A small autoregressive pixel model, trained from scratch.
Data: trained on simulated grey scan slices of phantoms with and without marks, 61250 training examples, 102.8 epochs.
Rows from block 3 of a small autoregressive pixel model, named by matrix and row number. Rows with one number belong to one neuron. Each number is 128 + 32 x the weight over its row's rms, rounded and kept within 0 to 255. All counts start at 0. Numbers have three digits each.
After each neuron's rows are labels from the 100 images, of 14848, where the neuron reaches its largest size: "top examples" is what is common among them. Only what is clearly more common there than usual is listed. The data: simulated grey scan slices of phantoms with and without marks. In brackets: how many of the 100.
# gate: MLP gate (model.blocks.3.mlp.gate.weight, 336x128), inputs 0-127
# fc1: MLP up (model.blocks.3.mlp.fc1.weight, 336x128), inputs 0-127
# fc2: MLP down (model.blocks.3.mlp.fc2.weight, 128x336, transposed), outputs 0-127

gate.171:128184144143160129083143170118075157109131146168158106122191124119171169125124094084187162134114152107110111135136084180141061094141152133186157066122127112090157114154168180177158160092190077128139058193120160163093129204077134144088152124151203145089134121133161139156155143142133141136120109088132112080135108135057128145102143134149139137097142083153138167175128169096104150140139
fc1.171:103146083135085140114124117158139150134157124175111123158147098148090096139135077108122101137105134100132110131161124145078082132013083139150079081126134156115121129140098112123105143202180090126126203145148104123151104108163124137146085080092111072100137139100143163117160096175178126140105138129192099147087104187106141196111172102149125130132179138142122112087167125041154161087191
fc2.171:055140134171168095128101110093153087132070172145135120104141087113230103096124099128076105111139111037086174141147118105137164148158116156147119073163196099151118180129100168111138089141164117127161138117128163086100147053098121163094124113168159159181120116132112073085149119123119115123157131162147196064161157147125138101134113125170133133097115150120157114162091143154166085103166
top examples: low contrast (74)

gate.40:150123069158145125157189098140142157141137118119101107135114118145117098146141155137086177063109122140107066136134123069119086141119112144135104156123122089122137103141116173150145184079114146175056108079150082150152139077181140074072186084118138061149128105099113165145111098174169139088083095092167102119111091108173161113116118114149086085160131127059131116180113158049149156086097
fc1.40:114164113168200173163113071151129098104164143131134129164115085140115124120133146109129101183078093098063121159101124079160131135095146119066120168138149051146113133144093120102132103117072150070145086166174083110118080101131138130107119136092077125130150096149114057095123140114073114186155134175088188123113137113055088175179112126128142116157122095100142167078123094106153170137075
fc2.40:136100114095141145111138112116074217108126131133143139140100095097115099111113110134169148132154112114158092079185169159092114093086059167149175093165111117125131137111104078077067159131112189162138109139062155161095100112086133137143111127118104133089139115109159143095094140110156105084122130139124139205110148189075088071080139146149132169143139127201130118094077219150141106139168
top examples: chest (62)

gate.71:142140123116171121062139139151108153139161148134149172145144162128136142093156092115117190154097096162047163149123114152097117176157080077144093049140102128125187077125143150189156136122088178109144116115133123146108095179081166132083106163115100181121132167134128051177101102128127125156158098113143149101102111125140129191130159164122078091128166082149111133207121130047123164139159
fc1.71:074131142126146096175148173175115204143121141136132145128119147147169096134112041109152142132129132125157112114109049131151126099159102125108112053105184133128142105121104073145171151149173183125162125106146165099104154115156126111115155188188211178079141146146179137077138101164106094143108172097113102085097119105061091145128162132098117169144098150098156142142206145126159127094102
fc2.71:140105127112137139125100164073052069072125120192148093139156147135102097136113174167132069078155096068109099146114192134167103139086141106160126162149142143144121129169175122107096095145149089103111083116136083148115131104078040108072100124103143110069138124085090189157094114143123125088170116147187143150132099165118143154156054135120110146128156128101149121107143090157159172187162
top examples: limb (66); low contrast (66)

gate.7:133108163108125075110117164121102118203085139148117175164104124157128159099118125163117073114146090156191110168123139140104111150154084097077127118095144168135128146176152175082129163107090204135132112082132120117135192102154090171137072135165099150172136131202152158088204164069145098138143140151082112106142117162082146088099143126142103124109148193162155094117099145096106046126127
fc1.7:151132164108112080127163115097086124076174108115108123064161118121115133163053193108123125115122162173116123123111071204108134116139132053140092149166063142111202125095134099111083120175166122113147134100141034169117161112158147097069123128074144114144126151175142100135112141082177114148145153161094096132098152165150127171149124123164132115119148139147144138157076090072149141095190
fc2.7:165096100103088124111112122150201110083106127151053120122133157132141163125142069161184116113173141146149105092085137072095095116086159161084173119113151080148108088166144147112166131093109178169111101140134181116183116122180134142119109098142146135187137144085162131139144136177125187144095145111122159125157103144179104116071098152132119172200135088108103145033186119137122100149077
top examples: chest (63)

gate.309:114117091199176146119122111122092110117122128157111126098153099172101120169155198085120123161165104140164184060149180129046136096068104180121128095115144055172100106127116164137092122168112081135167107104120112098148123162139102079098160164175167143145142136184132139127150154165100162191088121094157149128091072147167101076101081103114146124144197108104094117153122151157098143127100
fc1.309:153096117086179174058127123099169153100140088138137119076115187144145142188140186155171121117075109122132137196100146162178154057122107125130132162108102097091083119149140112151105156138119130113144083113148222173075137159122094114137135126189119184096121131128111084156142135120148131164114131074061101170153149189086120125163063114117063131122100119111103132109136148147142080105092
fc2.309:198148139111112130251111115068091074143111112106092083122131133126126139133124135066108108147145163064139079065109115091121104090078157135129165157101132138168167171125055127174156102167076145164149125122158092090096136121109140197159138101109113103180185100098118116127177103129098115127130098109154129108167124057159186145130161141146126169130108145155149073113113112110124148152109
top examples: low contrast (71)

gate.166:120130091092104129187150090086151104118151054077075094168114171156073094157108148108065096152111142123097165192110212098117060144103170146100190109155084131125126118114125182110132128179141124114102107110166158156135165136144124094128193142094128122158091123136175106133090107163135092129097100111196120125113189148087125116182157137103115106073129140146147122178112087106143166143177
fc1.166:143134123125185189166139164074107145120111154107066146122155150168115054159168071174154119159133090078146125144117127124133101091102151133100165095086157159075097162133124138162138110141145144142091142163149099094122139100070142117130098147169073164165166139202109163108179171150150172082073139154118109116100098138142101148070113107182147155056135165096077127132077112109092174130162
fc2.166:094087164136099127108117136126199119082175134124099098120097131125094096143111116102123151139079123114129129044119136179129170155142103165145059143144095120173108109090096155061170159179049115179145041113118151125129113174139087130099105072163168118099150162123157105149144120104148081125119096152147084159097161148144145082154082119109116127089100143206141137116143081098162107072167
top examples: low contrast (70); streaks (51)

gate.320:107157147129128132148154087082102091111086082177152120106066111153092155157146102170135156123102123107153093117196201165122138191036092187158139091115105124077114115070107165162053143099103164124155082112111124110118164131152142109102119175133086100106145129107129163186123105114118133112090109126170156088076094147110149142086126189126136130132066061153142126141155154152088095106151
fc1.320:102093151120185172139132115150119116172126167175149128140145141139132143126184151098150186107189149143111127101159088141108100143137128131162186079108159100113181136046176136130087143130130135141136161110115141140151114160125132181134179069064081144139175117083113084115152141152126087124159150189137133150140133078167147185079079136086083178116105159176072131126111202158097168133183
fc2.320:079142133098126104101108121088154120097146087145150168076132151123056113142140150156138211133055082125105157157152101114108118137124116141083127151139127083186119164122085148110115114060172134098146155146154130168105174126167186104140158222184141160129074115111155125173139105128129161103097176095120133120171094186141102158103120104147064163113188075070136106114139083167141126122114
top examples: head (53)

gate.237:126170146093130143036128069131100148087159102133063155080147128159112123088104082137119138136154125105124102136110079110143130120130116068130202094153069113078099145104066083139158138171136146117117121063156177120072110129127119162068086152102098079122170083107153131102063153123090111052158198105133128142175159141094129136164078093156122137109101097109100075113117112138123135129134
fc1.237:116173146141152111106113122113114070121137137203144157119135086087154177147126101121132111104147122065152154150100051083146151170141184149100148128178124202176130158092196147160052106171156132128144096145098130139070148104128147119120108172146136143125142087099106195101127161129145108032121126133108129146122139155138081117129134111108080109066149087159137110195123088081168127122183
fc2.237:124096102149168163131082141085143114121114140125112134114120116138068139122145086109136157126117100153126119059199115140178052142085073113177161098079113140065141150097090142151132070097126119172147174142179168120144052152120124127157164136136103100117174169153152133143172118119145109152108170110181128070188192121121151115078167187188100125135108096094123101155066125107110170096114
top examples: chest (65)

gate.308:136076093136122140154109133105102163156163068158125109129159085116082109140178105133124080170120161083115161070177176132089127140134087189122143155169101127088178149139147140138090166084183184160060102179135071185126123095132100124075137125165090116144124158068159122136131115168115139089141104094074196091166090100127128140136142167111108113139168132132066147122169079101090107172127
fc1.308:088096104141114120167098128119148104164160186109100115133134097095057139152129166108117147098111089117078198103159177147138164184109092131128100154150108163160126056161144165102107161148117139217183193172107125059175121158093134144119075124069116109127086141153148178137131121107122164121154154115089061111072133181151132142153105090130090130159103120129106106093111141096103100132066
fc2.308:110082167119139161110179095120146106117135102149090125124137097165069076107123146143141112083164133101123164074120115150097140121127149109129155126119123158102125105131116114145074139132170147024154120105125173189155162058080083102090098133203099121132128093139082156100063135107111146080114130034137148130117128087081075182088145181105116114125118160100113106080104109165074163158146
top examples: low contrast (99)

gate.90:129135104134089081091173181127105124131163144126117177112097168097103129150125190144076179118098096128086158122145132104099156144156203116142094173131144143136195126142097129164168176143171101141134145127158156134120129149187091082126157074092154125125081134134073141085158136108142168163086130161110176076083112195129098149102095174177130134148187159088150126179102106083094209119130
fc1.90:089187139144160137082095153128093101085102061103111098126150114100046117109089189090113139108048125077092098088095092146146109145185063100126116102080114168073130158165173135150141175126135180114168067118131172137188086097157114146087139093104158156165126193134118151162135114075113088101124107080150099122128101140127111096146133149116155095123117138155182176147115141117144136139161
fc2.90:166141103117118109123169189114122141162122168123128062143096207164171134142099135135140112149151142119092161117173115105119175187110153139182158079097098116111147110082126118152152125137153214157126178120130176094121126156074131138064107111126095141132174133134110156108195086143127176130113129124066077180157134139163183085143130181079029129133107093161158124143145088120092122110133
top examples: head (66)

gate.37:103078131048128080156116161165172081182089048068146115190134099209158109135152148088121143111147094109116108152190100155137174171101134143094113163151088116119154127125104123082096194123135098159100098094151097097083123097177160140129097132099097145206119129093129131162106142119142148088120153121133086108123132064125162149116127179200171101154128095124170110136137118126098157149118
fc1.37:176123098162110190111093129118086130097132138070088167168126142047131104130169067106117098076124104133098146110155103142109113081171130094111095109067170126081139100130149111159075094175183113185160071162180097109079072114156104132169110122155111136121142189112123191133126156129148134181093153108074090141120176124123093152109101136127123159166161155176136083139128127136126113078072
fc2.37:103111147125137118113174156150140115101091168207156078105163172179146166122074131116151146162073176136108166184134104078095098174099139177165112162151126128129141118138108098094171170108062207116149129137142071174158139128093149152071115132088138115135122058146085173133155136138186133097130138133162134099184077130094100133083168159153151111128135119168093124106142097150170131197099
top examples: head (73); low contrast (55)

gate.85:069170129119148111149096080126075141145151128110172076127085152159102077155114138162090152095147065101041116150103109128073082097143118100153118149120143128175160113113159082093114122115081120214108095157093186105161134102143149133126097056152073141129151123129119131135194130131109103117118124144113072167113172070122058158089057146174116128116153161121120115140098108138127177156100
fc1.85:097115116137169142204123148168110169109121131144173188135136190086155122157107127080119183129090106115144118167187147130065157109127196172163122081150098145142119111168126105167109108116137138130126142106107120152143208112110124121043129112097142085151155154094066132100076145108094088117060081126093092102183166151166080086124071118130180104105110172123126119155165134086118125121149
fc2.85:102111097080111092099110166131139170174109108121063166113099160165142174065084113134147134154157134064108132117103108121155147126067106125093165142119141137131122133116123175137067130099091137082167094127132056123067110105110123127107070136157116152123149127090205171157214130206115107102160163153138099128062146190138145140074202153122104122149121112114163126142108103132124082088108
top examples: low contrast (100); streaks (63)

gate.39:051101151105166097111157152194098153182153077103078113145091096102111135116112083138125171120098125092160178117074139145115174123133093125064170108062090161091148189101070128152099175151136128134162105078129076097134152104082116092156162131149129141173118149134133078176143129154131149148172128088127114132166170161103152095183090121114124169085124138089122110186190119113096085120106
fc1.39:088127081168147159147090102103172117185089092142165123116146147175153145102107087141130182084098135108120097117133157149122138138176191143103091135122125162189169077125149162115156115139100122089136154077134162093145171170110167178148105173091150118170204109112128152097133108162105097113114149143186093181173165133170106171163167119072121147136147135142186099150062184136113183081145
fc2.39:106136154101132143135125124121105076136106174125136128058175166096196138127081076113140118116105107115093072096139184058168183106156113076166098068103163194165169151134063091165071104067115093150162141084144097119088156137127144118153147150151190119161105144153140142177157127163096170190144153135133132120148129098106158115153157128122148139112131130115087154141148119093153212173122
top examples: chest (79)

gate.144:101177171110073093074177108095122169188130146109152159146122179152129132154172168109127093154130112119101152159131047123188106181126141117100180086153114107148134049124089169100120149103108170199143151121088137177117105116149084116141145128111218151122081109132114139139116081143083172120151098149130157094100107072119170119058147136098122078126090116144137097126093124111182143136086
fc1.144:177138151142123159177123159129156094123119113159084094082121140102131079204184150115103109102079156107128178141138126125105159111089111164177158077055120066110183169111170137097121084128184129080121183187206095126129160154104166119141134115142117115159138163101118133117156100159072102074124080136107093124154112109116081146094140126155055110108100114146110183099150170145129096076137
fc2.144:168086144120136105097169165131180103184158117104155154143087134126136157095141140137133237148090050082136128041100102157107117122093139108129107130139157179115149171146145123128100167193125069194093084137093109162081115134115132117127151083108159169130100147138110149143134170131094125122158174116044103128138138202163160141132148115158147126104120139107138118183171072167140090111120
top examples: limb (50)

gate.180:103147134157118099112091111199150138100136113077133104114100119158164118170183157143112163124090129167126173150151105151079127156129176119113255066087139120137170144129162141111149152076148145175187123138073130147079123123195126144103055160133102172101186153138117143154104095148089061123096182094161124128156121149111145104108086137123166134159070166091092144110137133129121102126138
fc1.180:136077155152189104114130176167106147151133172110078199168111131105135114155161107106180118123134054108085192119130105148081111148122099154130117152083139147096123121163155145124123088120092086148099187143172181165118147168136084182135067172179070143154132111105079115152124183108090097155122138094114128155096110133118089088116140134180048136110127174147109181097167170141108145173131
fc2.180:082108099105052157218098097109144135117105126073174092146170118151143155102127125177137170135126117184119132114155142136102076144160150142121156139118148122107165101108068181150102133208151146130125082138090130097075099112181118127143142086123171156137127145202125149106110160168155158161110082150140204087100079157160136121207144149138177132149111121128165138172104142084164167101097
top examples: low contrast (73)

gate.213:080128117091188140070116095135073145149161130123128141186141087095158102134147114097160162167174081186174147140131076078126150137107140061077058174128070168146134186145118128162129098157127133106150136114115113133118160122096169167076162160129109171072155147141103144109138177112130122159106144112143100100075112125139180097130181132103054115128151146148129132105130121141154047126210
fc1.213:163197139098150107152113131182154107153103149094141143140088148111123157115203178135118099107098095152102179145083143198093029154189104114119122133092162152130134062142103176183130121107129107145138069125187082091115110123167140113094106118114152118104110142077179122137161134089172115173134162135165229100116130079140120106171101138113144102122144114113145066115134156109103129093142
fc2.213:148163121104133127104041131115109113094194138176124146148171070211146127176121138081096140116168190081143146100159191081158166100131217148130165130153135068147154133136159125112125115125121120141159144140133161165153134168145121129121084118136125084111160135159106200119166119153172135104160118145124107164087136186130174162151153095115093190093066127112166139123105102200110160125126
top examples: low contrast (97)

gate.323:100123159160153119147130191144098157150146124078094083101114112130115078135141101082119135126138167136096207089129125112111127126067146115096171148150184109139138115169154142071166164152133187136114080148115070155093125175128085089105090126165148065192117140080126127106139150103107128140112138169156126110088096121149138207066141077163094113155109157114202190092178140101087160097119
fc1.323:074112143115144079119130122148167159159177154128148090145128095115076186110140079096107145144161142146128129118173120147129140141162175190112058100100134135109128138080132145117129161137105120127104154164085135174105097079134113092134135174125239142214092125121116082117132213104182170127156046079147098123101116127088124127094117079159128136095136144176082111109140114168083136148111
fc2.323:090090141144122107241132130136121066195130079095059152109161129169137124143156149121151155155106124089205126123087124111165108126146092139109151172160184170146145108154172161167129179171091163160163108115179093135148121145077104146112156123135110113058115127122130119118134127122134042143093119113150127117130182151134126082144151132138111142150169152111169184124141172062183124112178
top examples: chest (92); side: left half (69); dark spot (55)

gate.137:146168187156108088091113134110086163134126154141129115181167152087131127112074157196103129100143145100136099136157102150138163075099141094115116134104085078106124152109191203119132096167134174127105154122130124166113133146058114119132200117036158132090194055073132124105133123098116135190110119143161061161128162112122147139119170126141104111102168147105084113124133094167112155135196
fc1.137:111038154077166137130104078166136192125121167157135115075147103146121134105089107148102099154082134153133114189084118175116168113102105117117114147105121130128080154168110177170119183179101185115117102132096142118188130122094160106142129114133176135095117126142147140156176143108116106096137161194169094113109093200153130144021086122107115127149130131081137160135103136114155090092051
fc2.137:154193127119101128093102131127090107098149085132113139088119132111123129116150080088156157057081127105098131145134112110130134095164137143137168182137212152147190097116127071060193106118077098107113089175124127108097133100124139142102166161096136126155144123148131097192069079095177080125114108070086116136136132063113117178174127104135173112081085132120095057165158137158113149124175
top examples: low contrast (64); limb (57)

gate.51:140139092131140139122140113159125152168139180150147063096168155105151095136159114125154134098093106136055088111134111162127100164126137180128165090073124182075183083111127113091157113067150157132101144160144135122135092187116090073136170102143111100118059130145122117213147091080137152135173139140072088138096088040084100147162116151165177083172112148129104150116157110107141182127118
fc1.51:081109160164105144170180155141177149083140178135159093134097075123116122114123122170081083156165158109072072160157112197126085081145152163156086144110119130160166148108098116122115126117153123117073095122142105152097112161120090123086082138115144147150146162133104145143170102188171154174092143118106137124123165133082110123172165123175106157109169100050080140177123155052167055151107
fc2.51:171078113164076136044137165136127124155120084172118125141152191164173154131164092107180122093111122127104116148125167114079132112120110136182121108208107156119131129122178143156159142104153197186162106077089146128175142123154142155154141151107195153166096142085131144183130120036128136160103125150151191129112103129130080160145149129131169074126081144129143157158112121156188173112097
top examples: head (86)

gate.298:174164139122161178096134100162053099175105128153120154146168121085139130135082102140131135140147165123134138127073085097117136175120127185127089139132086129123110126109166117178125114122106124116178103131117153175137164203138178196110102146126180160206153092158093156095185134147073099122105126140162187125117084105193156097182121107067135056144090085131105159114140107110160096161130
fc1.298:195160095128158177108097112100135133151166123108104140103160121074078117137169124137105099132080113116152112122119035085145175086225085152115146111132105145178097145117137140113122077089125072178105157150129085136120138077145118090135169092112156130143118095136119116129121073106106110136146124094149108071146086123119121093133132182183157123186112091082198114157105134173195156066121
fc2.298:103152097150139137137119124121123142165072159097082120169114099104116150132092185126106123056124165092078146138068108146060160118162083067139130125154129120080202117042132114160102122137137122081115073140168148146117124151122104135149061153067142170132084125111101138168135127195111118150137159166069169154160132083096163148187119106104124153081099146097110096134169092162190106136138
top examples: chest (56); streaks (54)

gate.98:128094148183097100090162139095076082117126127143100198131140146144104038169147123148194054149125143099140078128138107064111159087084133126184108102171215085105098127149123110115107148128106147158080130103114097089117131127151164128110146119142138120093096198165167135100121101147129140113200131107082139150122070144137156114096100088131072157096163138141210093100131121130120111147152
fc1.98:080099163125118096121162183138141145157086078113136093099068136137122125101183102102077131170180174175117108213152147093099106098071102111153082192127133154103068124132106192134060131148171103132128179134100167186089146098106105127176111190127137112089092097162170140145115152110123153115174153087137138125143142156109121115143156076112122070173142143104179103162178145138125143134102
fc2.98:138145154136174168137105096187116114125148179184117166193127146162137140158075156104186139140141138094094111052169099198077140127138118143151163123157161133128116136154136121125156037148113122196131093094121113141135123134141100107096174121148123151181125180122094103153078039139147130131111142129081091142104155085220112166077139146139092115151123127114163152123145158093094190128101
top examples: chest (89)

gate.62:057144096095117081138115150179101098079142130158128144075115131175129172088095141115095066145181101098086113145135153139127135152120119160080132146126132068101057151123105115120129010151115130197125156182149092141174159152149094169135065104098140130117100123068117133109026129131119132136114182115154133114148112140150126136113131145141099155181117084120127089173128101095145118115077
fc1.62:114102196153173113161080126154097195143130101121127148163191165143118238145127144168086143084166117108172138096094155091159084117127152139103167164119129168066155088144117087148162098142079119090161123125088142111132136176070130157195137091104114132144224097125103111179087138165097104143153122124125116115116059127191097151116138138133127139138116131182107107139120112092110115131165
fc2.62:100093113134143146134107160119153115098111110160126135170053152147199091160177084102141117120148088058118050159105134126103137144098132163132152181152172108146146152106149128157149097138133117192068156113138095122183115071107117149071133092096176167121095139133148086160174117141121116149067109143127120078087173124081155138141121148133140164134176150072115159110124163167026174122106
top examples: low contrast (68)

gate.120:099162101147114104178130124173139160125114115158158100090155109057168156163175138131130137152094076189137153134091136099134122108170112104130068128162147076141118154191137112126187106142123084128108102119124074138141113090118157159096120207098078117093118179164188167132190160151138036135137140093152148200136148098083093116144137114149187129126152095154091111120141103137076082084136
fc1.120:163118131132089103142067074067119135145200079098118131133128127079074115080130110161122144127091074104148129189148154157169128156123094131176177146152129132126108090075156145118066152095144119122129144155149177083133142101107107174094176137164129148175098148155138111153114129061119146128148046118086141153126111129150107127106144154121143077086102098163144142096095087097140248099162
fc2.120:095080111172086163117143161182168101119151220135108146109074157166111185157140116130166127185130112184072127064085077133165167136120179110130138144088083182132135100117149100138112126142068114148112162126112116157150102140147117099154162142119146113105125166117198119135164150192086154091140177169135108136154149091077104111138177093067085115113126170112164115137103144145134128075070
top examples: low contrast (76); streaks (60)

gate.95:114125114108086147134131134093139164108109098098078116156138110105120106172106107129096104128181147094096162119113155144162132156123058138179061145159134107101125070108156101147122184153080142115085061144151111109130133089126116083073148079225134165216130147177134128061172126155122130128092110136141146159121131123141131158088080132147124079087085082157105153083167123181172092110076
fc1.95:163109100139099157093175136153094140092116106120102176065108095097111102086148162142184090056142147138045125108158147146145143089143126138116137160109138109114101115122156129161097136191147139167097121112090076099103139079111143087110149077164154162139191177117158132118184115158179188113152087194117138184159140123143088153075060125133169110129116085129199148094147103151157094128104
fc2.95:166151194112139146130116167109094110150118142154158136125120101136114162179153106097080126174084100150184148168091175110172118132111097146116147158119088162119105146137092173143091147125116148090196149120155171126073138125130135192188115158114132066135134061114151088053066163147089185180087187147158139120063154140149105133163180188128139140120135158080141121147103111086088138147123
top examples: streaks (56)

gate.311:172164142148101102141121167125110119134086070127129073198179139095133136119191081092137139126147186134084120154126170148142098145136180129084179144145088138105120084116118098114129161109054110129165196156148133191083132155111200114127160170136117090198140087180084118146121136118112118134098135171100089128106059079123101097132112123142136145128210134116079113143089162129159165091107
fc1.311:119179163137078085154110112140178130086151164168165100122149129096122142220101136122137141172135184099095197106147079144055120147115161181111186091146141082138101205128154098170157087098130122155119142081160108126126153125109193145121094136160096145116111160089141152146160151144157094145122169101177134145113122121149152123117118157093119109117104137168031107053104137101095166148108
fc2.311:179121133108146104160122111148124149190113117119174123143130111065104131113117126149083078209108119181093099112095156157147161119176105082171111118064125103144181104120108108142101178140113166104107129142129166103206120078132047197128072107101106163145123146158159158158047103099104123078045141129124117110102114142123138192107151140172150130149142105100118104157140113192132108120155
top examples: streaks (53)